A small image embedding model, trained from scratch.
Model: 64-pixel images, arch resnext, norm groupnorm, activation hardswish, depths [2, 2, 6, 2], widths [256, 384, 576, 864].
Data: 195000 training examples, 2.8 epochs.
Rows from block 4, named by matrix and row number. Each number is 500 + 50 x the weight over the matrix's rms, rounded and kept within 0 to 999. All counts start at 0. Numbers have three digits each.
# convs0: reduce pointwise conv (model.blocks.4.convs.0.weight, 288x384x1x1, standardized in use), inputs 128-255
convs0.11:472487503605641508486393463520540503475468489513440534472428471500513499458454507509442519404493524493494466387524468421489462536429468523588526481404528440460482527554532445380492520467389371426503473550512576566516536471475462541488479434490482554533472583410451478491553481487456553538448493506466529467383423439420422538535561442528447553579452541549653510520541445569462508460458
convs0.12:530549486483434472533469513480450434546567628455474479500531517486415500466471520468441479482510433558449472483536547477537449490492545417562450494616526486352433430502516460509453615466502524537476513479457515520497459543559506478504498397444507463454588550425509441535531562483472369393613570453505489533474448491476538512404575514478446481490515446533573500499483571575473483542473
convs0.13:482552458483504474567516491576538474516451504411499438451579485437575475543489548511547484549528543549456462563575534547564483407564491538529447464485444478543509493500499550465569514478530509451644589570499422475552487552454526436516475522493477513494512476548502448541482485490518494501559414495464464545491437563455484600602480463539557428530485537532496480524502483509504659456511
convs0.14:437487541531502436500464424484374479532526519559536492517439447459485390492434396519514526441616537515482566589568618454525566501568479508463533601499518467491456475530378522472496476550433500565527412441509467426492476522497493468495514513537473488388555503548473588449551424518428524435457378513435549470451481450416501570448426436456557452474548535492523471451497588451622449413486
convs0.15:505553417515411478530496487506400467449461503503568577507597526596514448534415405561472554493472471565585497581519571461479543473526477465507532546569527448502521548454574507479435522487523418521446508525357496433412438479457612494482638460541547507458520561503556482465494479410478509500457476509474558477460499445470449572421532448495625495506426487560459489548514488471546503474538
convs0.16:605459660546426554511473461594536416468493476549541476456573582528541592549475578529467570595468618545567442444553446466500539447483538608586381443474541473503451565489652503520486607531499480573473510466559574533423507412516497550483537491510496593425501623509469493429551506475450549474559485555429530515519481448535424457587491529567583445435407465537486553416495543551507545450448
convs0.17:464464449393431504412499405510466490475483506545486443505536417567583475472509633482532446476492517578464459364538440598517469485524543569550516469509459590558521512405497510528500470560547546485473598510519404548488571436503594536594431544546580487356500554430486575378527551457562506471479477667463538429498533533552481493489503551491473576492487488519537556434478430473419505527407
convs0.18:478497489510569429551467441494447540344566488492462512531539506542440512491521458545460457368444494502511494506458503572429533537464540510538564467561476496452555481524379584544484461489477453567504517584423492439513611524573546451411459495536601517548460561499520523520498518572519507518511559429581503537466529461582580475451584537493507533479553456554442470510549420520435456457442
convs0.19:578459485510484557469534571481440473533513497665551545575446409449479465516469403483494513436444411561505512482569488522593508491478415500564564443472482471549468472585471505526379493548582444491454421486516503552482446421474420552468487506492455408441570477501489470494504431564476549558515424486525540536490532563476529556424505548445488508515623475581569518618516502568433577522436
convs0.20:448407501502547477508519479477526490493531516451517543482556497492469489614382474379471465436491541545514479489471547457444476486544539400455478558455479502511543526456527507453536487426412466522456466443491526531485436511572420432537463487591494466601453504567406537408451496509593488460466489468476521452460515512537460558574599444468486538478522586463421508467425532573486502564571
convs0.21:479427518448442467449443533520602452460557449479440554487539574435505447558550509613545486613609549553427452491517477611533465420549478362441496551516508534474483505446481434536572473470502440561587537587585492521449435507421512431535464542506493454481432472439594494454500577536490527562507470483446576395475481552470465528377527580483414544504499418555499521551529547441553515398422
convs0.22:394550549466550549551472507561573507577399426491538524468505617545495497487440564447509430551610560505486441467651531641419552443535522531551525510513544511480556432569534498441530563526533541467463464481539503549558433479526522508446511509605540462504483546445618538544462389417479478572509537579443446553493569577528517519506485549573458557474408491463577471384464620442552542533489
convs0.23:438439542447439511527545462567480515554451474583484535578453554461622573478523471642478568509531484508466497443485493416487522523455493519576494469477555567444539443570480544503439489529432420424521486590488480563463463555478447561559534537581518572499497517579495478537498541589483476523539514485563564496465418512462464472509491515506419394502503490488518456442486582510505507469518
convs0.24:496451556522495495587480498553475578496555408494502488587485458555559536425522477515480454469521571536476581411456502525472545525437452511515456544482456511426589468511522552497489489589488458455508425476440463434478450444473479466593516535504489444558500493563520572455532571499510576522476539512581467441507543514508527490520428507523536520637470586443454547463491461486549508538507
convs0.25:465411502506574496529497526562472536543575447563520556427541535585534487541533460445513550439474491537516509415396451482443502503466531505497525477432514558521594557494603640530511524457440457434510593445464446544484556442430434518429421616505555530464383468465546437484465402558537544518545591574573478456547573492541507503519551521592530449547602471512508507482468496514509470452492
convs0.26:502524532461550501586487448492462460510469498538450457485474530518508511532485557526525475505517472443447444470549543460534489480426509484495504566471502468492506490471426501433509537552458478479540513505572520508508504431472454504560472461462480492468553565504472585488542525448450549436508555464496584546564492460478482551452470452432442552487523517399604536587565443651535542514509
convs0.27:513514562372381532431495477443582491470507503530478465487429528446446505469435557416538524473588472547523427502471460590469547432583512521498433562407430500458568528496595492498476459494608519422481562473619516405579376548504610539411508464520502544487443471488423626394448448548583501409473490476518588550611500508548452512516416522472539563506420470517583512581476524520458421555499
convs0.28:437517537512575481459478539563542448497538566531360501540482551417575436471467478540469507452448533505558478485403525449535449591536530517579592451517496512455447564509432541575519512539447478425584585464468548666499517511455493527578349472446437494480484449495434406515539403532452499554404337448602477553469528523501466480550552543575521524457539537426435500455486522585473486537475
convs0.29:508524521460486506443555536579529504472454454482484547533485502468465507536511494505488488594520504470562484354479473438533540447448464453420464497519505537522535471629502551487471547479487532542446462441470541544532431461523493406404432472446472568563492482389545503517557474511483502504534498506483481517554427489442683448478507610415465436527499523433446453524445514410500551535432
convs0.30:540483547417469563491536516495559490512482542545463491455524511588478440529514494482515523442510473510564457515479479393493495560478398551515498552558443445471484467522507454503560481493471469489515459463464550497478507594450558490475470516513526522505534533495514445459458569395475509454488478475541475413511550539566520550472562548486519490436452576540566449508548501603598536530434
convs0.31:541475511545488437497445538467503572541525481524616488481570576494521389457534427519567525557423457479483463506498385565533510488456477450542443490415480570468488413598497563467430450489486479556502610526498499438447472566458465533441428550485476510543604652509452540384483494520469537478473541506398462371494428606553474489451377566506506440543510543553521529474399429590549459496533
convs0.32:477579590471511433477591528494477521517478503494509530470592505518568489591552459398436442525529422468417478545500445458515445484534504612489575464480459492520545523460466527514485520395430536479587507593567575530498418579428623506406563478499557515578640574486500439473497478488467467640501455430588416519441657506532482459433496536490502444392572581521588398496406563498547485563456
convs0.33:528451472392559460558524516436550540486519482545483513448516448506508450608523548467515481577557410439615551521538597548514451462561546532462439565437607486537449542519425629568512460506398520471471448575512438488559487470466518499483490492439535610408498441517569508552493506420477478582588439473487466489530503442520430586494401513511427529551546485556423601584511473500547493464509
convs0.34:470499580486460492489460462470539481499457582530549493514529505502512438520547458499530458567497581543467428503465469540551526547571490509495469542500440510546499539436603437558549462409516451474405445485551459368507507547514495503477454473481527353420617545479508567499501534560482413497523471572520508478540494526434455506457462540566406372427505500424510429499436495444530517527442
convs0.35:505453463514518526433564529538532539568409422508602507479478405508518526567550513468476438532563505427527445526506550428496503529515567550495556484457473530501493488503397516483540480442525525621565475560486503487441561443424458594505515492502485500517488514557572553431499542449361421521461435491447496530548453499409486477546426554485546456479484517437529379543554484371489478502483
convs0.36:532515543518510421435463448467531469492563478504423486532537449575539441459553497476498492515498551472505503512421454517395481433496461492445436488505464487511497467624405480509570526466463565553467476606415512493405386500420478445440493492526512504536412480487562525409457605485489556496582480482524515486497507478507599520552450542486509481463374445517461511493425461514440533464479
convs0.37:507528473442438474584453404465455385510563441549476460498424481521570431491513481559513517429454465457486565482498475500551407560424457479491501470460464537434481541577447458493470516525495444398522547480484533486475581401524591546411554612478514481449485470533548553504469543489563443420484488458452476498541531482548453463546485592457440528520415511483602479531532469535488432520525
convs0.38:511544532387472530415492558509459511537471519456481601499463523515510403490424398598497533493524435499598574412441533455519553544446477523502453429552451426490533521475458466488507580476433517519498511411555477425457565448443443459499561533552451478457480582396560548554426479556389472454477565466427567466480544473425464490517558571481521536452513443572551435562546541569514492566496
convs0.39:571415500499542546557501452595474489539571483627446532527429489458544473455465550577539460542521479411452543522522508555470496570536517515310509507505502554432558447477584428501490390497488602497542546479521524444527603527567439499483517559450456546565499492511440481579478537502516501436498500475496564433538444442472524543550466533478541592546532562511463522497507486574483486532430
convs0.40:511516534497551395478485510518613528541491507479526596511432532496473502486500633486456530381462543472513458460534500514548532483520463616486585581502565474469564482536521474445514636592505659452453461505464418440461533463409457491599380480500430517444597582516489433528428498553585555527535579415578553485538606505448534531399544444432592439440379463483390522430553517549456478520516
convs0.41:526522469529435452490523479528433514510463494445525526464444434439459549467456500516495447506474515550486500518560476517549588460467453487493604457581467462401538427508559483615505511469458511503449467454482589441528508456488528537447484464566551534558493469533571500516506544478515515562486540470467518505477460501567522458506606457568470403489523488471498552430523537540474567448477
convs0.42:537512519451541585504436475544510543537508521480502474451496437456456523477566411511574533484528482488442449553548466484495550503466506462497414437507394431441526456486511510537473518473509399466544392508424534501504505438577496441415523492512424537511478523421502489458535469522513454406508502419525528503469571514513464458507477511376581514461527528489609512443510529519546542430490
convs0.43:503491447539530557490458425553559430470505514554547494461588483433587413455477487484444563495510456542515541508432541454522476443525483566494447584516470515571347485547486509479519467532428541498480472537394547484509387496611469377491535499415459541487528569557564486533573465544458509499483509416517456512489619489521443526490481557448517473467407475508505452378515453475500398554487
convs0.44:486482498482447527475496428472498485489549540418541541452488547484496582482528522488438544452429534446504536481422500488605503548455438460516476507511465508477522582474437457645554428463456465477404501526511485584414505533528489494438500477502533480475491510515464475483513542526492492452467518501454578514490454463503540488471550511472499418514494450457542467508490523575468498412441
convs0.45:555418542571530433546547449446427457472449505447465490457597465536486496570487523504381541470519487573515501449504549494453578612411425554556528532454466481426493462465478575695410484490584444520501516527549487463478597483513592424534585462484565510545478568513506553491532537530543523472503450578488520578502425487512488477560564577501388491575494463538466532418427510421454389463501
convs0.46:455544499482550499527509576528532410574500509639484528603521496426485500479565582459512539568517457453428607415533441551411532473531514536487481511475550404458491466556529507476497565502493555429502456451487440507489487442571501502496523477508510466446576474466560501529466567475453451500434508431445521524482555442529457553516464444429431521404504521582552525534431583574501551588413
convs0.47:391460536503548427454443441520482464492533578564543525656459443458482390472464516532473501468527456511430478455593492599426429484495503452447441410543582579404503434616526524432500444524516484511516525547532520472406478456415452498522439618554578474396467523444438482524457425430486461558456402476559500494461480497519585472501473410588550490481487495426507574548483382484441473454452
convs0.48:463554500565542515499544559481479454491515568522474494489540480493537455542472536484503501519541604538525475529491525418520571508429419522461560535439501544586578541471479475538561522518511519561440509432521593509499438567528449466438471452418552618456586370516504502507493518503539502495510498542568476532479502488477499485492497370560579465461553441406460572465499475482507549542491
convs0.49:489479580500455470577465486586591550539620521525511463559515400462485410452485553533349533460530532498441471539553455612496381426523559512518527440430484461505474485464493639533448495481521483437520637439510478508417413456501422455467484522489501469462415556492461725449543517436513532415474490460468471530484508495464527489491482543499481592536439508513398572493438480498433548475467
convs0.50:469512551525505410471472503466434439538519532493445463508547592574492520473412462487596558578568492469490548476446566485541539493567491542583487522413462521503574528525479494478444431480526482399541497522477538422490494454509508460514545463490486466521500399615537643368562465484516481529589507539504499525432615477538596462462490490528562519555493480506580548540512400484451586497529
convs0.51:529577483485461504450535528418542485463504535476538436556587442533542487581505532411484482444630465456538438413485476503518499551463509469596474416501512525460618539502547539584531470455440501485508592501573451469568545549505529453546544558568442439418640485553536481512400579498522462570556567483448589504570503495523567545548479524510526442442482567511444458451366501510433537493512
convs0.52:462422553529558505455442557570450500487543513493549506527473430420544510570479551528562402484506625431510468469549467420476483483429578477495529446500498581528495565500547526445478456486549450508471546510369480436490474436466478519603594532537431516540428457578518509516519517493453418537483463506564436523592396519483463527508547593527469512406545559460521466595603511571548534430451
convs0.53:486544582456497460521567501572529450515483518502410520507532488463502410490449439466499514485478424526402526504561363526492528471541474528512527469582556534463549491425491553525546498549497473513482522447535419530530504498519527516434535446539450484529556566512598507526483523575504429466465537514467428467463516494406485499518517505470520537411524468501497408542555544493470547453515
convs0.54:529561493521593544510472446579480446521482450497554460445475458554403415607470483529474544421525506435543516518465431457577564498529507383589586532606507441539511459532517512455570521464502513480519479573458530557533522503502512441496483472501429549564509424479460440472374518581511563495543521435548476468503443506509604430582524445454500487454511551499580458642581512637433578519566
convs0.55:437527385485479456472509504559551518452525473431553476500460506542495537458505508532417478372389489525452578495499527376428493526408515432460500446582511433487525494514518478567617554594528417475497540427548532530463485433511474550446515451526456394474489444485486454506522511521432493555480524469599486571488487477539533503503435473524495527539582536602455520487544538449718504509511
convs0.56:534477506571486510504470501527526510506422510543589467485516435541573570507484507541493486531586512471520498486479535462463510456399491454439590491490365514432495597482449500545552448562596471461532435531485483635436592448510502496550538511511398424580478455479528457554646516489458518562659471478562379429552483495488450587597447505509564464493521442445495533508556545505450575487500
convs0.57:512575483446447574382479588444567537455496571446549463407357572390526490428492455540485509574565572485496447459491528468473554440452504427568499544443517586485461415495520645519506444463594486580473477458558508484554534597529465499535553471473569486532492517541477507490444535550501522543434497584441483528419594536475500524498548484534517422554516559455479467426570462453460504525576
convs0.58:459477521492427474457547490544395516585510550485512511491467535515568559486400558557517427515561459390420577555421444511542514441592571568491479529524498488485506530505569484478423550443485555588512472506412476470514453413435466527496558483468553510463560468502456633493617609467490442432527466494619486482595443422542507452486483490479467544512544441493569536447553562420506501492530
convs0.59:348562473564452524554432485624457591468406456515470391485541424600472504462485547565540536502524483548399563505541457539553486502604488484459486505492521517514548501560449558540531587519466424530493549505487555595518521426598516474475491497502568450510561512502527524446526385506499477538386450564427552477535516505505419483534456549470461601572481517554508490486551619421439489486425
convs0.60:515430572563468547420444540530528531504503559486456462568411542515478531506471563536531378524393462523472475520504449434635523520499463475535520483428532584471500539497506465428420463432505541420465431464408566506397423627541520441586528536486502473538465504532559501507490400516561441555510533461531494529404501575527451457552421517485513461410489501510489424354444499488478564567493
convs0.61:387392530593544434502492546542512623516470448462498518515510504473534547502510447485476599499395604498449505480522455540442500629475606434572579445492452515471563446468487538586449497566484585510501389582523540492496513394486567537487463507425487573437482478543361447532538446478457472474522476436458483431548588540560610441567543482594353487520450571507515471501492427467484503454492
convs0.62:452472548553575356514611490471492512465493486527437504519464513563590512487449429520365569581504529503532524539511522524429454603488467540402472488501488548484466510495606541586489436495608585520514598456366515492522520552485479493478444474502421490439509474578480568514505522526555568484486548488463436504533505479506570396551572486500490453489549566443580506498551544517516455512489
convs0.63:493536564430476477503487504540545476547545525509486558514483466411496554523469459514480524521527635533471429469484490444405504573530593482497667559529533508565490635508516429474505562436439555485578503471428513568501553520476543366466402407540475479606517504432477495537467486483489478448510537574437532473566450544436452483537393508393502509577467543435487508387543478526558508466503
convs0.64:484456569495468520587552591522524460525505404529467488537485452586483467413561451519513509516524493513490568468526514530521516539498484552477552447513442526509491517503588466461467473529450517457429492394448407421446507488532517503532449493562545469513442565552488543472603552508509544541551474568591488479511515543437504535518407521571506511529469542445478546476521481500492480529501
convs0.65:456575428535557500582448526471526523551456443474522444562532483527478488602465509576515531524544452486472492505420506453577459467609535493502570564449530472466425515480449459512467486477512438420444533442462518547529462478474448455480452550505507638496603582515483474530513528458541544558488522462531601475585445455489513463529409434464564557487430464512539455476539549630536534467463
convs0.66:484518562467532456427490502543558476558532511483558515511466495494463435487577424500477515531566547432474502496424499469552488478515508569553528504551503505471392570486499479512491544538554498415492471511591504522486462469468496407592526536499478495468555617538440488500560554551535550516505434506485537555583500514480394489531458545455486499569440574547513590499433432468485481590453
convs0.67:486481526494455488509479465552491550541602597426524501475551503422501629553535571499482393508457384451556529443488572511424511472502516458462508486535421498542446445475558464480500485418487511482509540434502539485487470540531564469431509514488512501494443467582554518553443481527630467525560595527488515463498493473465493439518489615468512531467544512513499541593488489524560431484493
convs0.68:526451473527536541484549551505534497465447581612497427444475522560548518506493541549459388471445490490423578600516476494528513506394507472386564514439487532464562568531511576511470491511525476490492501517497471544523579538490449452543498543500497521508462519571562536505480555495444487514402472418498486476582501526555438480649505512428561477501496493580580550512490453505396560541508
convs0.69:463411488475436512467488511526484559492605487580455532507475453450499411496495476468489558518478551431541568519457502522516497492507534608564384478474581553522446431495460472483487528501489568559475447487567509511477576537512533538548517501476478497494467387554574571581502447497556423488454458542484451558542459613424514389531490499507478463536475574554441438541511464438517513419490
convs0.70:568471464542548504458502527509569487467490543440448482422488549462542429499497548465583513512486551457518523482448450527577575499481593450454595458409511404526489562596495369532510491485438522498519455513462531425425522532486505481426488533542471557472545559541455494453481517513512509524453533490545476446604490462494532513501372415531531579520464563592528533449458468526459516550456
convs0.71:479522454487537523407561450480486533479454427498473590516500462457524391553428436427508528562488423443524452502495509486475469469511425542572578550505443487498462499554477545530535495486453458532500491537496520560575495470524490572380442435446479531446369445458557489442491506486451423588566504517478509399586525545421524486476363471425548466438553444546435569555510503445583494502580
convs0.72:400491437518517427400460380574491526489462486467551463579485616491515523565484534531561581518512465539459529448501490500499490463517501522456458517467527576501504514501449538530535455524506548508470441487490512487528523458537450516580498509544494486491496432486497516546614463463558483531563473495529580486487481552518504589437535486507574388515511458444575482484540510532444486510480
convs0.73:476469417473525438556488458520489547524525521438496532562445485560521465433456478479509433578507561513520547480452441485456545583485498431539562491450512456575541439491530509497489473527517497544366490554471436512497611577506528555573501570513516557604525466529466321524521576590421407549491529541556532478585581526433534501537513559525547452493452554420470490605596428440495483553520
convs0.74:520469458564581482519527459382533431518502522376427558477484469416568476540460453389493541397549456531456547453446487543488510475530553539463597550462471513482493551503478489482536452422566499473508463465534483581540419462434507649534532520448631384514529545531560535512477518461493451558531498541536542477507549406444515556475449489455549546526504551431409500480491487491394461452564
convs0.75:429386440530545534514563401486468527464523543442419503517514541458446544552453479532532564546426439497538413567580657507470480523483425467515376305536482478600410555534427546493525490495519561532490467567487549490496512508564559479557517505508511473539461510486449489525515513473505484610608592473494321621468562587569485561546392583456522489573499378465499488521529518526494504508484
convs0.76:528412522541527333539481486523545549564508534410442570466389563486507519552445476520470463427587413452434531515482508446595488481470468386472509528471545467413559479483554484560426477517592531515584395482493572496476458476549472540523465525510370478540489487460492475457441508480407505450606552471518462482410526389458487474534426507442549487461502540505565441526563509518488590468469
convs0.77:557538505528461540604474486497441376615523431591466538618445492471542607531479430499411543567460543520421590512482478471443415498464613600502475440591522462533514507522517391621382549534473498551553472527537560531502456532434530517496445525446481456434458501499397473486534433514540534451504544543522509488504470437538580403428455426509504434590515474459421549507561424463442579578452
convs0.78:512452531513460507498472500424486443455547483496368468581471439469437493554480512492526511482514439419560568467542580461526525536498539530530544420557515477522517512492491492461430468490459465554478547483486546410443500553473560559491424482533507497555492434506468483520546450574530427484604528530462515485526553492610469413552508514503552505437449478585518489602585438452457474466479
convs0.79:443498472501558477433478439391574552478493439533482503468541497493474531574470510528575484481478475565488412473505518489534493508460479476474538489531470517522509472480480535489551500512413494391441500563520467568520519528551504541437511513436488480524488387447521452426510489579399561513522625496436569530524483409544529433442610497490472430518538487489504535500510486479451398518509
convs0.80:491504461523500499512513560493498518605445572546426531531425464543567603523586517450459483420487486513429567537505429414465584572463394489476425581430476441481420476387513568510510498464562416455597429602439526481494493522482443576505566563486483467475391472569446433588632445429584469536482488513569460524568563504488428440421460514468520508512540547485501499456493522375487530498644
convs0.81:489558458548451520416511464461540439546504533474415377385491557503496507448421433495555441498458448371451596490549432398530512494504484452510450478479460529535445443458582495449482576446581519401490458586513539546487496497440492471485503552446536493480481451505466470532485528505535547445445449566463474466535538440530458522556475552478442349512552428504523502455437588508521484653527
convs0.82:553563483476437488537500519636543412534583539497525520470559577473469518528472558533474541453476456423526443478466415486529562485399563517418462525502494486558534511544511452484574462507554608534434517512530496577589517551510613562511538628477467453499537541494464511454406425569493517570658662440447546550548470557518550520420622596450612476558500434568411530477509473360524532437570
convs0.83:462479467513539517410563476531481477571532431557513609451511453432557444480558439499446565418512612497566497489520484346550464442455513531441500464502527461517422455532479497460619511625550481511449509464445477389555516572591473508492484441431521508419464548457590346510518517547474476524550586509518545534464418539440483523498549563567439509494587455446517488531389555585502457458552
convs0.84:538534503520469514496459551496472493421583503549594611464490480525492487416509505469558419466426490517516545596565458425491455419505436486523466511490549520462522478566511472512503469398567486544478487520532514500517527509490497463551512445552646409565411514466575498542538472474540539520395406536463570534531523458471377518541425502524553529511500551452562624463507518526434481553469
convs0.85:495540526444492536597481389505503538453640483552544494466570484500457370454476548550534452475557543486514421539530536481527470540506490544523488450409411512550501447502495469411546438507483466441414498547493510543505458402535611465521557591453564562530400532538481536548518507462515492499584431457520482488550455529516580514563415460429455515443440518414517500557467498473480453465414
convs0.86:513575497486491462568527540518508539483424464504381551437469495467566577520510567492511483426516571499512504522497465535456393454469554536583533435418562467457463464486449489541504537537378494491465513491481607516471494463500429574516475509607497432542403552493497509535523541417495497482505555517495524466532476562525465540415546432444511438474401505583476495535597573509537549511456
convs0.87:486497604476436475497533433484497508520443502432477503391503523513519461585567426442524499449482518492536489452522501626476511501509534524596510587432560432510496598466529599505569574486528542439553555440450510533411515454558566608491577476489634430528560414531480583482443481565536559468437478557576485440497528472477517474478564493487487590496439555511476494476401510450526498503537
convs0.88:464497533432478441462462536522503477503468520467476550488408415508596495509496602522515487506543440521517558492484578486494513515488504524503462430419485544404492483487550493470451430473394509537445509528509503603469539459529511391599523546526469480547514567520489452527607535439507509469527500464446532578555446546447489525600414443463496566478431491442578567474498589517406531442506
convs0.89:576510569522552599541594498486527446446493597484607490436565482505493473459543601503502510410509518421596456521554494522522548457542477514463521550455491485484434518447494476517457511491503444432504567534409484486519488537525526550453438519559510465516440547490442546475513386562534548522571435358501455549549404454554402431419503552555488459504500468322531384496554536496502459520650
convs0.90:560625548541462500486463660451475481467435474430434427491548523501505533569612474454602607496505516437575493546496489447545443495510451465466471577458465444526469516493495462547486464627508548483533516513466419502435582534458441538440473459529497529455612498501419487523535412521471574499578477497458547471540564446439479517466427509538506445502444537550506513570503488464438565489510
convs0.91:479494504519403465501524470553469514468496419530618451529463530533520455444517491603570493464535502457534592480461575501575494494540481565519617555537508442524499500476429479527475536500488581593506532506498529576544441425520551576450543498529499454450459505548531469609518456515475438557451504551521491460542503482471482497522493536590544533471490496531604563511452378562523510504491
convs0.92:640557543549636529522570537584480495426524521438477435497560460499557540537410525575484470392481533496691606534486593473527511555556548490564481565453479492461485409469499443545467484442420527442533553562507490540399483503518440471545462481492442399510534502477487450514524417473518546544503543487413451551463425513441478507505429467427487525468450532505467563423479449523462524446397
convs0.93:453514522515483465523534476437446500489559592433568520530565508438444553518543470473420493475608473543586513556448477535487473592583482536423491526548454489625514522532464518566502539492543460508515564436484511416479523565516425600482477463502443469578437550533582540428588571457496467609501405471482566499474457514518498529459443534498550477538506457472493527508511502368470501460482
convs0.94:491489437497582560413509484457579481504536527586485562516370553590573505568526471478458466452468482505504439600426543362534497553597555473515518550520510487510490419445531427550545502488520503612573525513423435464523541628550578468468535563460454478416515552476434456469500417604481419488476539477443565483477561509431419418561503511557456438539463489531419431655561474528454518412480
convs0.95:527499526560501440442376450509488471398489592403454549440522499551531480491488418499410608525530487498508589490435531528529444507483518580575417587516490509448577633527545444601545517454533519490482415493526542486454480474467449464445531458569383432471508477481520515479475445536492468445490459504498540528461548500533553515466502482554556536561545575464474522426506448453423527571422
convs0.96:599484506435606481480429444474505452529483489464552559489548481491509511418510567506557557462503471452564444530530482461444491439499582487548498558446516463547451556458409465478553504509557511511440484548445448443561525390458520520495581517555530503487445446576503465492455436560517454517527574511491549497466536534569487507536532493447634482535536482480477491556582518499535488574484
convs0.97:495369565528528518562525635543480568600511365426523488535484388569522518519474451591525533419496520478497638499498432406524498478457455578474522445499489515510464514467501610487482525539427457512541511355566485561462540512424524520584530433481496425478544562578539488548417568459465512511493447520403493484532506521480395497532443496470486517474576554439537527500565476485453436504414
convs0.98:532501519510432533496483450459457504481535513500402458395431492396538587530544475545484504487504550470515561440559588500460547500498524493550546562507485510448454540488489510531555508467430540544486440504568569505413506508444479489579599510492540496437541517505469524554490554454481520531543467523502490513595510500485530481546546529503501507471523539503468450450469538462393528521535
convs0.99:566565534488464493534479486485567480486539486478513508428519544574473540549490613536476512469432550582482569459416567451569566464542625525437437563505507520499417484394581483451543514466485515462520530533578459499491582538465502524382492482517492506486510650478443452476483488517493456545492427521466505518434430492507491475473473533470493445433445458515469481502452509505490490504481
convs0.100:459588409528538507549482479466562489491486564457505464462642441480493436520602552471566595524464525502480511509534443505513536525509543515558521458501470472479461438485534500507490474525584490475538434486538431554510532482468546538512525523330563507461586489469502520529529448554470508557572449556574545540540508501434478534489491488540512522544395467514605588623505543546445510433479
convs0.101:597533543474519523523420497508557494503478557557475509468546542494508468463455523442552437465536493438519474535470507487529449518488475635543462539442456564441441474522479521430467476455537532501516509526459461387496443635536453543507519518477473461444524590494521463512515376444565516472477436570464570569536413527474527452441501564499540420421462451553509518487472500405515469531532
convs0.102:507471533448503551623428489556504524518522490495513516514483564523481445456514500433499525459522506500539408412447497496566500459436552577529468400479564538504517523486466564548474516527541458436517464514495510504506543470508554585448472481462468467466464450503508548485605391397469479496621435443454496449401548496484533469524537507558510485379450460471518498501540539540469466425426
convs0.103:541428499484474577550456507477429405491536496477450620415488506506561454515498565541492481493557478456524542450516453510527456501451519516507519537481509557445510433503514491461531483481420515537418514439437527471570577442479510442527505493392487437528387533487408495422570520424511580602584530498534480577445413535445548496462503521512542396493480484488510591566389565506524481430505
convs0.104:538578496518530536447479446480556481443603496544511439541534489472528535545517513539571459465487447399500529422475425474517535501533498432542456533491499550434515525484493403461470473435450565472440473489448573457508519471524501517473600532456461429524533537452533502467481470528516503508514481545545443535490512553553557497467497414480521435544504485385457516591501468580476466482537
convs0.105:576460455558434446414494489510483364592603467473495470421540556507505501440486617498544504511613488500518457445477548512478479487610494439543499421537404583482537558531466441440503514458489436462416516421501502445520549452602464519430486444540575593447427511484545483501420473479484516417507535512476462536528492526508502552504460506521424557429469523504462481502489501565427460449480
convs0.106:477436562446532457464413500500432552430523517488496515460573492514428551506408554494465466491532449547531553518472560532479529504558609434493472525464515484468574497423551465573449478506505563581498489480620547484465463490524531583502546594428564473498633448489533647543530517591562451563457448552506453436458595548404492535539542473497518483461444466508355453514592463533502528529524
convs0.107:565485500600552534511401526462417555510499463524494527438447503541553621546496497562477544544465496466507608507531484527531480438499482400508545581476625516475558520522452489516439479409559452495473485433498487551455513617496464441445464581477514544585542494513517492523514490452466519508409479521529533510579424455444526563482518531503536553552533558576560574522501505473455424597492
convs0.108:477463534541477503502547570395501576570465418492521509410552488435447518423484546545511511527538493518406527541534460468511477514485498429519438547459494552496490430449443501554514503474486549435491476468450474411535528549538495577492432453433544480474539445438546431436577502517510519474468538523470538484497443473418450513498428573457565539532495543521495459537610505414563417515449
convs0.109:494487565563454480526542518523408479508589502507523505598482433614496525489532412417539506542500421489478545455497447568455581570480525387569489591553549456563537462480453504438500508485472564538510487524562488514526512562513491555444452524525521594577446459499527433472468432530600502562522513484630511482453587467537478470486443476486509560555483469503554471475457428482521494462473
convs0.110:505455579467465420461515429432540495542503467491466502438582579521449582542503542488548507442514481573481512493464525474428463495527555500487541442597574492492489481484464445475477502501551520533489624513440460499449377471483505613417478431508518442432485535485584523479559484450508436518513490457459449524595539506384593435572509529496508540521527542500601564514578499534515398540468
convs0.111:453386524441484443532502504508431465568529490517508466562589588525509433491498550474479518520404538455618521486506537544506451472498377440509502526430433505457468552432520455512565518520433495544430417549517469443505465471537481396664496465537502461568533541476458483536557526444560541510475498507478406534443468548513509462575491544584475446499485508496507482415462487458478448464513
convs0.112:515495565486544469469411384514532494409448476477499585492496561461570551505487538476522521514472482509410400464494520551490419606574545515474554463477532509434512455502482445427435543410560566460462509560408517509507546466485433484561463522484517450536485539512503495455353476496483484568499416510432405506489441516449448376560516498489493471455472529514456467519424461542438503567456
convs0.113:602417365511484491436511545500459511496456573562580480503465543494548556612488588454597490470464492597533643491603404479523479528452494508587524468484465488602481454624507375457491491524485489520562545534528454499557449569566464491432507535576474553551485592539592452571457495447482536558580570475533552424465560424527577544551410600608440456500542536478417455498451477479549493575487
convs0.114:612453570388553562513479501453461509530550508424475459502511443532431508577514542524528514529605430501455500588500483594506501518546488521505511515453491572419462499436475504412447503510523534546448551492594487507496603439425521604497514506478631408517502596477527645517528508500453510551458442515487525457550479443477479495428512528548515460481587530514461420488520502552523419472445
convs0.115:574495522514483398595432503531456527491552537459508499469553553528404491497489553451575523447479504496510520441485528561474561367503472531566503598451580505487528479449484460409437509596509605586511424546535537414479494493493526501537522543475574426515477496442476447501489430416453531487558521471434509431497451517476553486546561616515504503463483422439512452548543498482481429544495